{"train_examples": 48750, "norm": "batchnorm", "stem": "deep", "widths": [96, 192, 384], "lr": 0.0036, "precondition_frequency": 16, "one_sided": false, "steps": 9100, "weight_decay": 0.06}
Rows from block 4 of a small image classifier, named by matrix and row number. Each number is 128 + 32 x the weight over its row's rms, rounded and kept within 0 to 255. All counts start at 0. After the name is the row's rms in percent of the matrix's.
Before each channel's rows are labels from the 100 images, of 14848, where the channel reaches its highest value: "strongest on" is what is common among them; "lies over" is the class under the peak. Only what is clearly more common there than usual is listed. The data: simulated telescope pictures of galaxies.
# conv: 3x3 conv (model.blocks.4.conv.weight, 192x192x3x3, each kernel summed), inputs 128-191

strongest on: lensed arc
lies over: galaxy
conv.88 106 [205 122 201  80  83 129 100  93 111 114 104 144 140 105 151 129 171 128 117 204 175  79  82 132 121 114  85 188 144 128  79 128 128 141 105 153 123 143 128 113 188 115 131 156 153  71 131  91 166  92 130 144 133 126 134 147 128 115 124 101 204 110 120  84]

strongest on: merging pair; small
lies over: galaxy
conv.173 107 [129  88 115 133  91  89  88 143  86 109  66 139 140  99  91 146 178 173 104 123 147 133 126  87 156 140 111 129 177  90 100 111 145  71 121  48 142 121  97 127 110 126 158  94 221 150 121 128  77  49 122 148  96 143  45 160 106  90 141 104 108  91 104 125]

strongest on: irregular
lies over: galaxy
conv.8 095 [141 122  93 104 135 146 152  92 140 166 168 155 107 127 134 118 176  89 113 142 137 126 127 102  54  79 127  79 132 153  80 134 101 139 130 145 107  79  80 132 162  66 108 160  90 124 127 150 115 115 120  99 156  94 129 161  78  53  87  92 136  99 134  61]

strongest on: lensed arc
lies over: galaxy
conv.98 107 [164 145  29 123 143  27  76 132 141  80  96 125 177 129  77 170 124 181 144  78 145 124 124 122 134  75 110 147 100 119 113  95 152 140 144 133 106 173 114  83 158 116 133 131  94 134 156 118 100 145 150 115 107  81  93 114 238 170 169 125 167  85  91 123]

strongest on: merging pair; two-armed spiral; lensed arc
lies over: galaxy
conv.135 103 [179 130 109  77 104  90 146  83 125 168 115 203 196  96 104  91 206  96 117 119 115 112 100 207 115 232 111 107 103 139  90 124 148 106 122 112 177 169 128  88  83 138 117 118 150 154  92 151 137 107 138 137 120 129 159 128 140 168 146  77 104 149 124 125]

strongest on: merging pair
lies over: galaxy
conv.55 116 [152 152 153 124  74  88 137 117 169 123  86 161 117 132 100 136 144  96 108 141 115 161 115 143 141 155 100  83  60 210  86 135 124 101 159  44 175 163 137  84  65 132 128 109 255 159 156  98 115 118 143  84 164 129 136 127 117 122 149 131  90  83 125 150]

strongest on: two-armed spiral; winding: clockwise outward; winding: anticlockwise outward
lies over: galaxy
conv.151 092 [112 125 171 157 113  95 150 169 135 122 149  67 145  95 123  85  75 100 179 115 166 193  97  95 183 102 149 139 167  84 137 173  89 108 132 131 154  99 104 130 118  98 184 125 130 106 101 153 185  68 176 154 143 150 112 113 112 121 116 161 159 106 101 139]

strongest on: merging pair
lies over: galaxy
conv.145 112 [115 127 103 100  89 173 255 197 144 119 114 108 149 116 133 150 137  90 119  96 116  92 152 155 114 155 109 107  63 149 122 123 184 118 182  92 129 128 109 155 125 145 182 143 217 111  81  99 112  79 151 114 118  87 204 138 112 172 160 135 101  98 126 125]

strongest on: round elliptical
lies over: galaxy
conv.51 096 [ 82 105  52 151 153 117 114 191 114 149 123 184 122 130 109 125 178 143 142 122 126 115 136 117  93 100 140 129 121 109 162 119 167 127  91 126 170 103  73 124  83 133 158 111 105  80 126 176  92 148 137 141  66 125 120 121 147 147 105  98 188 115 150 168]

strongest on: ring galaxy
lies over: galaxy
conv.107 102 [121 127 171 135 142  58 150  93  86  90  91 128 138  91 161 111 140 212 107 111 147 112 121 127 112  94 115 188 120 145  95 121  94 166 128 143  84 136  82 124 138 102  92  42 121 155 111 140 149 145 111 122 152 126 116 138 129  92  78  83 159 141 144 116]

strongest on: ring galaxy; small
lies over: galaxy
conv.17 106 [124 148 255 115 119  95 137 165 110 144 147 138 126 138 121 133 106 146 100 181 149 135 145 143  90 171 111 140 160  91 160 152 121 122 123 129 141 105  59 207 125 114  83 139 154 126 119 130  97 186 159 116 120  95 109  98  23 138  89  90 108 152  91 117]

strongest on: irregular
lies over: galaxy
conv.182 091 [109 125  82  72 144 153  97 177 132 111  97 118 143 190 122 113 125  90 143  98  84  87 183  89 116  91  98 106 113 123  85 119  36 123  99 142 147 106 130 122 156 170 150 140 106  92 131  89 115 137 218 114 143  70 117 194 138 138 144 106  66  87 102  95]

strongest on: lensed arc
lies over: galaxy
conv.161 100 [162 174  90  90 127  51  29  99 159 113 123 114  70 142 155 112 167 140 123 160 155  85  78 120  89 130 155 163 140 119  90 179 119  97 129 104 146 143 149 159 184 134 140 104  64 162 155  80  85 161 117 147 155 114 128 165 174 145 134  88 183 137  92 119]

strongest on: round elliptical
lies over: galaxy
conv.29 097 [ 81 114  62 112 132  72 133 194 124 109 110 195 154  96 114 131 171 108 109 145 111  99 147 122 120  91 137 149 116  68 214 146 144 134 112 137 170 117  75 178  95 118 138 107 129  99 123 146  97 164  85 136 110 109 117 140 193 130 121 145  98 109 151 183]

strongest on: star cluster
lies over: galaxy
conv.138 122 [117  59  79 126 117 188 109 231 148 144 117  79 193 104 102 172  73  69 131  65  77 162 122  50 120 124 129 119  97  82 100 135  96 130  88 127 135 103 100 138 119 129 123  99 113 142 119 113 142  93 180 135 122 136 131 206 128 139 129 133 130  69  93 135]

strongest on: irregular
lies over: galaxy
conv.143 099 [129  97 141 162 106 143  85 115 172  79 120  93 135 138 134 160 110 128  82  80 153 118 181 141  95 114 144 120 135 139 118 108 109 136 145 169  88  66 109 152 138  63 149 140 151  82 156 185 101 160  97 132 177 112 120 113 106  88  76 152  93  81 117  77]

strongest on: round elliptical; star cluster
lies over: galaxy
conv.170 125 [ 41 114 127 129 144 206 161 202 158 119 136 121 123 133 133 136 183  83 107  58  83 154 175 134 106  95 128  69 142 109 174 115  64 134 143  99 143  67 125 140 147  85 152 134 131  55  71 131 161 137 107  95 152 147 192 184 157 132 130 153 167 149 172 159]

strongest on: many-armed spiral; winding: anticlockwise outward; winding: clockwise outward
lies over: galaxy
conv.110 090 [103 150 158 109 100 111 112 104 132 134 154 141 133 170 110 184 124 117 152 104  98 152 158 116 125 160  93 112 101  92 157  63 119 154 168 110 105 111 125 175 120 133 124  74 107  90 112 107 121 131 126 146  83  63 113 144  85 230 112 126 151 103 135 129]

strongest on: star cluster
lies over: galaxy
conv.104 124 [119  76 145 112 133 178 164 222 106 132 150 110 246 131 119 140  96 117 118 121 106 142 156  90 133 125 155 112 125 153 111 158 107 112  93 123 190 120 123 187 145 114 160 124 129 154  71 107 141  94 130 132  81 135  94 159  39 154  94 151  79 139 110  74]

strongest on: lensed arc
lies over: galaxy
conv.79 110 [131  75 200 130 120  86  63 132 139 101 146 113 136 100 118 124 139  82 117  83 142 113 162 121 122 119  45 178  91 154 167 134  77 102 129 134 168 156  98 139 153 110 101 121 125 116 105  98 148  93 111 150  27 116 111  93 121 125 158 115  88 160 128 153]

strongest on: flattened elliptical
lies over: galaxy
conv.96 111 [102 239 137 122 123 107 106  57 161  69 128 162 135 106 143 117 187 161 142 108 110  88  81 190  83 108  91  88 180 136 133 150 118 143 194 119 116 129 123  67 128 124 128 127 140 149 144 105 160 113 131 111 175 121 136 137 130 148 103 105 196 160  85 110]

strongest on: ring galaxy; small
lies over: galaxy
conv.58 103 [141 104 140 131  75 136 145 129 136  82 132 166  84 109  85 176  79 146  93 156 132  42 125 119 101 138 119 132 125  90  64 117 126 232 140 118  94 130 139 186 125  93 149  82 130 149 131 164 103 147 173 138 137 155  89 122  72 124  53 109  71  57 119 128]

strongest on: edge-on disc
lies over: galaxy
conv.125 096 [113 122  68 141  66 137 132 162 146 143 161  70 186  84  53 150 122  50 112 115 116  78 135  62 138 178  94 185  81 100 136 109 131 114 106 161 193  71 131 114 187 152 152 115 227  85 104 121 127  66 154  82 114 109 125 175  56  97 131  94 102 125 146 114]

strongest on: lensed arc
lies over: galaxy
conv.81 113 [ 77 124 137 126 156 101 147 102 107 123 106 119 131 150  93 110  61 156 131 124 145 154 147 119 133  46 167 131 209 118 134 155 140  55 102  67 127  97  98 130 165  97 162 120 128 116 164 157  80 117 136  96 128 152  95 152 121 154 120 105 163 130 110 103]

strongest on: many-armed spiral; winding: anticlockwise outward
lies over: galaxy
conv.175 098 [175 108 119 106 163 154  77  99 132 182 180 107 174 110 164 211 108 105 150 142  87 137 117 101 151 146  49 120 128 151 139  85 141  78 117 148 135  94 139 139 159 133 115 128 106 126 136 122 123 153 123 139 189 152 161 117  94  89 182 177 112 108 141 140]

strongest on: barred spiral; winding: anticlockwise outward; winding: clockwise outward
lies over: galaxy
conv.172 096 [117 132 120 143 226 135  95 103  68 161  59 103 170 142 125  99 111  97 172 103 106 103 112  97 137 129 141  70 131 164  87 148 110 111  93  99 119 143 124 174 118 135  93 104  91 141  91 131  73 148  60 157 109  87 160  87 113  79 122 185 108 138 154 176]

strongest on: winding: anticlockwise outward; two-armed spiral; barred spiral
lies over: galaxy
conv.3 084 [173 167 135 113 136 112 141 101  92 113  94 159  52 156 135 119 150 117 140  68 143 118 128 159  80 120 107 118 113 105  94  80 143 138  89 111  89 137 125 202 164  95  45 104  75 109 102  90 128 125 104 129 135 130  88 137 155 138 133 185 146  79 156  99]

strongest on: irregular
lies over: galaxy
conv.156 122 [ 91 120 132 112 160 128 126 102 112 156 122 114  98 108 128 132 138 111 102 126 161  80  69 113  90 128 128  98 115 143  93 126 122 106  78 103 100  95 101 148 137  52  98 121 140  92 160  94  87  92 154 100 110  82 135 149 119  62  76  94 146 130 149 131]

strongest on: flattened elliptical
lies over: galaxy
conv.124 101 [ 97  94  69 119 113 196 188 106 148 133 116 162 127 116 143 123 150  90 140 101  71 178 136 102 153 104 132 171 102 146 132 143 160  58 116 100  92  97 124 123 109 115  88 128 174 137 206 154 172 107 131  92 114 115 119 135  77 147  75 108 108  88 152  75]

strongest on: merging pair
lies over: galaxy
conv.139 099 [157 126 140  94  90 153 193 180 126 184  78 188 159 141  66 174 122 137 123 101  77 105 159 105 104 154 101 138 102  93 110  89 162 150 140  66 157 129  97 120 159  88  79 144 183 132 111 107 115 139 140 115  84 154 111 167 110 123 157 109 138 135 129 103]

strongest on: lensed arc; round elliptical
lies over: galaxy
conv.19 098 [ 85  99  83 138  94 113 130 191 139 129 138 133 211 105 112 101 192  99 143 104  88 161 109  65 158 116 141 139  83 140 144 182 117 147 113 115 193 111  88 113  76 138 122  53 136 164  93  63  93 152 129 121  54 124 102 163 176 165 123 134  56 130 144 113]

strongest on: ring galaxy
lies over: galaxy
conv.40 114 [191 140 107  90 110 149  78 117 110 142  72 137 138 171 112 159  99 157 136 143 133  96 147 115 130 154 181 129  99 160 131 128 134 113 132 189 110 177 126 122 152 155 103  88 112 212  76  87  90 140 129 133 133  67 181 115 130 142 125 162 130 123 162  99]

strongest on: winding: clockwise outward; two-armed spiral
lies over: galaxy
conv.22 105 [130 107 129 148 110  98 146 132 146 107  97 113 183  74 148 114 118 107 120 131 131 114 109 114 147  76 142 137 105  93 112 106 160  46  94 118 208 121 133  88 108 129 143 181 195 104 128 117 127  86  93 181 156 206  97 110 123 126  90 154 144 101  96 177]

strongest on: two-armed spiral; winding: clockwise outward; winding: anticlockwise outward
lies over: galaxy
conv.7 088 [126 187  69 138 140 129 113  64 138  96 127 107 120 120 162 145 112 102 124  59 117  67 128 143 128 118 154 106  96 126 115 139  60 113 108 140 158 144 160 109 133 129 127 137 113  89 108 121 165 129  55  72 107 157 148 107 166 117 141 123 107 136 108  73]

strongest on: barred spiral; winding: anticlockwise outward; tilted; winding: clockwise outward
lies over: galaxy
conv.166 089 [193 119 144 143  94 102 149 135 105 138 108 114 159 134 126 124  97  71  93 125  75  73 146 169 101 129  97  83 136  96 121 103 150  75 180 127 111 134 190 135 105 110 141 151 152 117  77 104  84 121 117 116 105  88 213 108 123  90 188 101  98 121 116 127]

strongest on: edge-on disc
lies over: galaxy
conv.16 107 [126 166 138 149 134 123 134 145  96 180 109 109  95 156 147 154 109 110  93 131 114  86 148 106 164 155 129 177 122 107 128 127 148 177 158 125  94 118 148 120 179 180 119 107 159  77 120 182 142 155 112 112 159  96 106 119  89 155 134 102 218 151 194 148]

strongest on: winding: clockwise outward; many-armed spiral
lies over: galaxy
conv.183 090 [121 125 151 158  84 170 204 157  94 117 120 132 113 125 115  73 144 173 142  85 134  85 160  72 111 100  89 148 111  86 157 140 182 111 148  85 117 134 121 116 133 124  95 135 129 110 139 100 101  85  79 117 109 116  93 140 121 122 118 104 151 106 144 136]

strongest on: many-armed spiral; winding: clockwise outward; winding: anticlockwise outward
lies over: galaxy
conv.160 111 [130 109 101  80 117 101  88  98 142 118 140 147 136  96 130 157 118 131 114 129 146 101 120 148 132 134 139 112 143 129 136  96 160 100  85  85  96  71 113 122 130  97 162 175 151 127 109 138  82 123 130 188 125 206 168 142 122 104 168 106 141  91 104  83]

strongest on: merging pair
lies over: galaxy
conv.21 137 [115 148 114 138  76 106 129  97 122 117 132 110 116 118 146 159 127  97 124 125  96 120 107 141  58 175 147  91  90 164 152  82 185  79 190 116 127 107 127 179 102 137 147 148 255 100 146 161  98 102 148 117 122 111 153 130 148 120 107  89 115 115  87  72]

strongest on: lensed arc
lies over: galaxy
conv.2 100 [117  90 127 102 112 133 133 170 151 115 107 111 139 141  91 129 164 126 141 114 192 140 105 103 237  97  83 202  68 152  99 176  75 175 103  88 183 175 103 123 149  98  87 136 116 134  63  94 169 114 113 121  88  98  44 145 163 130 133 140  97 120  98 119]

strongest on: round elliptical
lies over: galaxy
conv.154 103 [109  75 196 157 115 157 131 119 108 161 117 106 103 124 111 158 109 126  97 105  67 147 110  81 104 123 117 129  90 111 171 125  95 130 156 106  65  95 117  97  55 178 188 122 176 106 119 151  98  91 144  93 120 108 166 125  95 114 112 139 130 121 139 173]

strongest on: round elliptical
lies over: galaxy
conv.64 102 [116  83 107 101 106  91 147 165 126 107 131  96 193 124 145 108  95 188 120 137 168  72 194 114 105 142 103 115 101 128 103 116 110 150 128 126 152 144 178 134 120  61 186  85  92 118 100  83 118  84 161 129 164 110 140 180 167 140 143 154 101  74 152 141]

strongest on: irregular
lies over: galaxy
conv.1 123 [147 132 154 166 100  99 169 120 135 148 139 106  91 154  86 135 112 125  95  70 122 100 201 128  52 139 133  94 162 108  95 108 151 131 106 176 105 103  75 167 141  73 101 105 111 112 128 171  62 156 141 139 153 127 123 143 132  37 120  57 129 133 166 114]

strongest on: ring galaxy
lies over: galaxy
conv.23 103 [117 175 111 116 161  80 126 104  88 140  89 134  96 129 121 125  86 153 115 207 125 140 156 162 137  96 124 110 112 150 143 144 127 123 157 101  50 140  90 128  82  85  78 120  57 151 108 170 117 177 150 174 123 163 161 116 118 164 135 135 155 144  96 154]

strongest on: irregular
lies over: galaxy
conv.103 096 [119 122 111 106  99 105 119 140 131 155 144 124 129 158 136 171 138 134 139  96 105  73 137 118  89 120 133  55 131 129 146 122 114  93 108 173 119 126  90 186 130  64 121 177  70 129 142 219 100 156 158 126 137 132  77 114 147  61 131 152 152 120 129 107]

strongest on: many-armed spiral; winding: clockwise outward; winding: anticlockwise outward
lies over: galaxy
conv.52 074 [ 81 116 159 152 132 142 133 154 120 122 126 192  85  72 131 169 167 152 133 145 119 150 193 103 118  90  74 118  55 128 154  99 151 128 104 148 135 120 153 114 107  94 113 169 105  90 181  84 145 122 111 119 114 129 143 184 160 137 159 161 123 151 192 110]

strongest on: barred spiral; winding: anticlockwise outward; tilted; winding: clockwise outward
lies over: galaxy
conv.26 095 [146 143  94 150  91 155  79 140 137 169 169  95 156 109 128  93  90 143 165  77 188 114 108 157 122 134 143  87 127 111 131 115 101 144  98  74 149 156 141 107  75 120 119 142  76 120 113 136 123 116 133 211  69 186 180 102 146  89 150 149 143 101 165 121]

strongest on: star cluster
lies over: galaxy
conv.163 104 [112  79  73  83 132 136 125 197 131 145 148 160 189 150  97  74 111  63 116 123 147 146 136  91 141  83 136 135 101 166 122 156 102 147 141  95 175 128  89 116 125  88  96  84  93  88  90  88 102  90 131 152 103 155 169 146 106 126 105 117 134 113  94 115]

strongest on: round elliptical
lies over: galaxy
conv.37 094 [112  94 120 110 133  76 146 179 239 120 102  55 187 118  88 128 163  97 100 123 161 140 165 144 124  91 141 137 137 158  88 133 144 152 121 129 147 127 135 142 103 100 147  55 138 113 178 111 110 153 153 123 148 124  70 112 188 137 114 133  36  78 133  48]

strongest on: barred spiral; winding: anticlockwise outward
lies over: galaxy
conv.61 101 [136 175 123 165  96 102 139 140 133 129 105 146 168 149 115  99 135 129  95 130 104  88  89 140 192 157 103 167 110  28  81 106 161 110 160  76 134 111 100 129 106 106 108  97 119 116 122 137 100 147 170 106  67 115 169 120 133 134  88 244 135  98 148 157]

strongest on: lensed arc
lies over: galaxy
conv.72 097 [192 119 136 146 138  82  68  98 202 129 115 107 161 130 122 138 123 136 126 160 128 104 105 218 102  93 111 144 158 158  97 127  25 165 116 126 118 195 129 133 141 140 129 149  73 177  80  90 110 120 109 153 138 101  63 134 144 116 138 128 173 134 101 167]

strongest on: round elliptical; flattened elliptical
lies over: galaxy
conv.119 092 [130 197 167 166  93 123 121  96 159 143  85  96 132 111 161 180 143 116 137 182 139 113 142 161  80  99 113  70 183 103 128 109 106 127 143 118 132 142 187  70 149 116 164  92 105 111 188 112 132 131 128  82 127  99 101 146 142 138 124 112 120 127 130 140]

strongest on: merging pair; small
lies over: galaxy
conv.25 115 [ 56 125 135 134  82 160  77 143 123 108  83 124 108 116 174 128 123  72 137  93 154 173 104 104 149 191 155 116  74 198 133 151 122 104  76  87  97 117  92 130  68 123 120 115 241 114 130 169 149 138  78 124 207 106 104 110 101 106 120 112  41 121 124 117]

strongest on: ring galaxy
lies over: galaxy
conv.68 112 [105 110  96 155 175 110 128 120  88 174 112  91 137 116 162 123 118 141 146 114 123 109 137  36 119 107 133 162  91 153 108 162 141 197 112 174 140  98 148 177 152 113 129 124 143 167  93 116 163 144 101 149 190  66 106 145 148 139 138 119 118  90 146 116]

strongest on: barred spiral; tilted; winding: clockwise outward; winding: anticlockwise outward
lies over: galaxy
conv.93 090 [ 92 142 102 122  92 136  49 140 176 149 131 101  63 143 165 161  98 170 131 105 155  18  61 161  91 136 128 120 142  81 126 115  91 110 113 113  83 117 110 104 136  95 217 206  72  91 153 111 151  86 168 141 165 138 105 107 145  94 188 117 152 131 105  71]

strongest on: edge-on disc
lies over: galaxy
conv.114 098 [113  87 158 210 151 113 154 119 119 120 138  97  86 132 145  94 120 137 104 144 166 109 105 134 141 107 145 198 131 137 148 136 159 145 105 160 179 104 205  80 196 126 179 131 121  82 164 183 155 125 113 116 157 147  94 133 116 115 157  66 173 178 188 121]

strongest on: star cluster
lies over: galaxy
conv.174 117 [146  59 141 101 123 209 118 177 152 165 135  74 176 108  89 168  93  61 118  93  83 118 103 101 125 138 124 113  81  88  93 163 116 112  75 129 171 128  61 174 131 135 144  60 151 135  91 110 134  95 133 147 101 135 129 182  92 129 124 132  85  64  98  83]

strongest on: barred spiral; winding: anticlockwise outward
lies over: galaxy
conv.112 106 [155 144 120 102 186 124 117 139 133 146  72  68 137 152 136 109 115 118 102 121  60 123 130 128 133  88 132 118 136 183  97 113  88  77 171  85 170 188 156 107 103 114  98  93  97 196 130 142  68 157 148  96 111 100  97 123 144 124 124 189 144  97 159 144]

strongest on: star cluster
lies over: galaxy
conv.48 085 [111 133 160 125  95 130 149 203 110  80 121 158 129 163 148 136  74 142  93 124  74 101 117 123  94 129  71  90 159 118  98 136  68 165 178  97 126 117 114 129 217  93 137 113 128 117 112  88 155 124 119 102 106 131 118 169  97 143 127 103 168 110 119 158]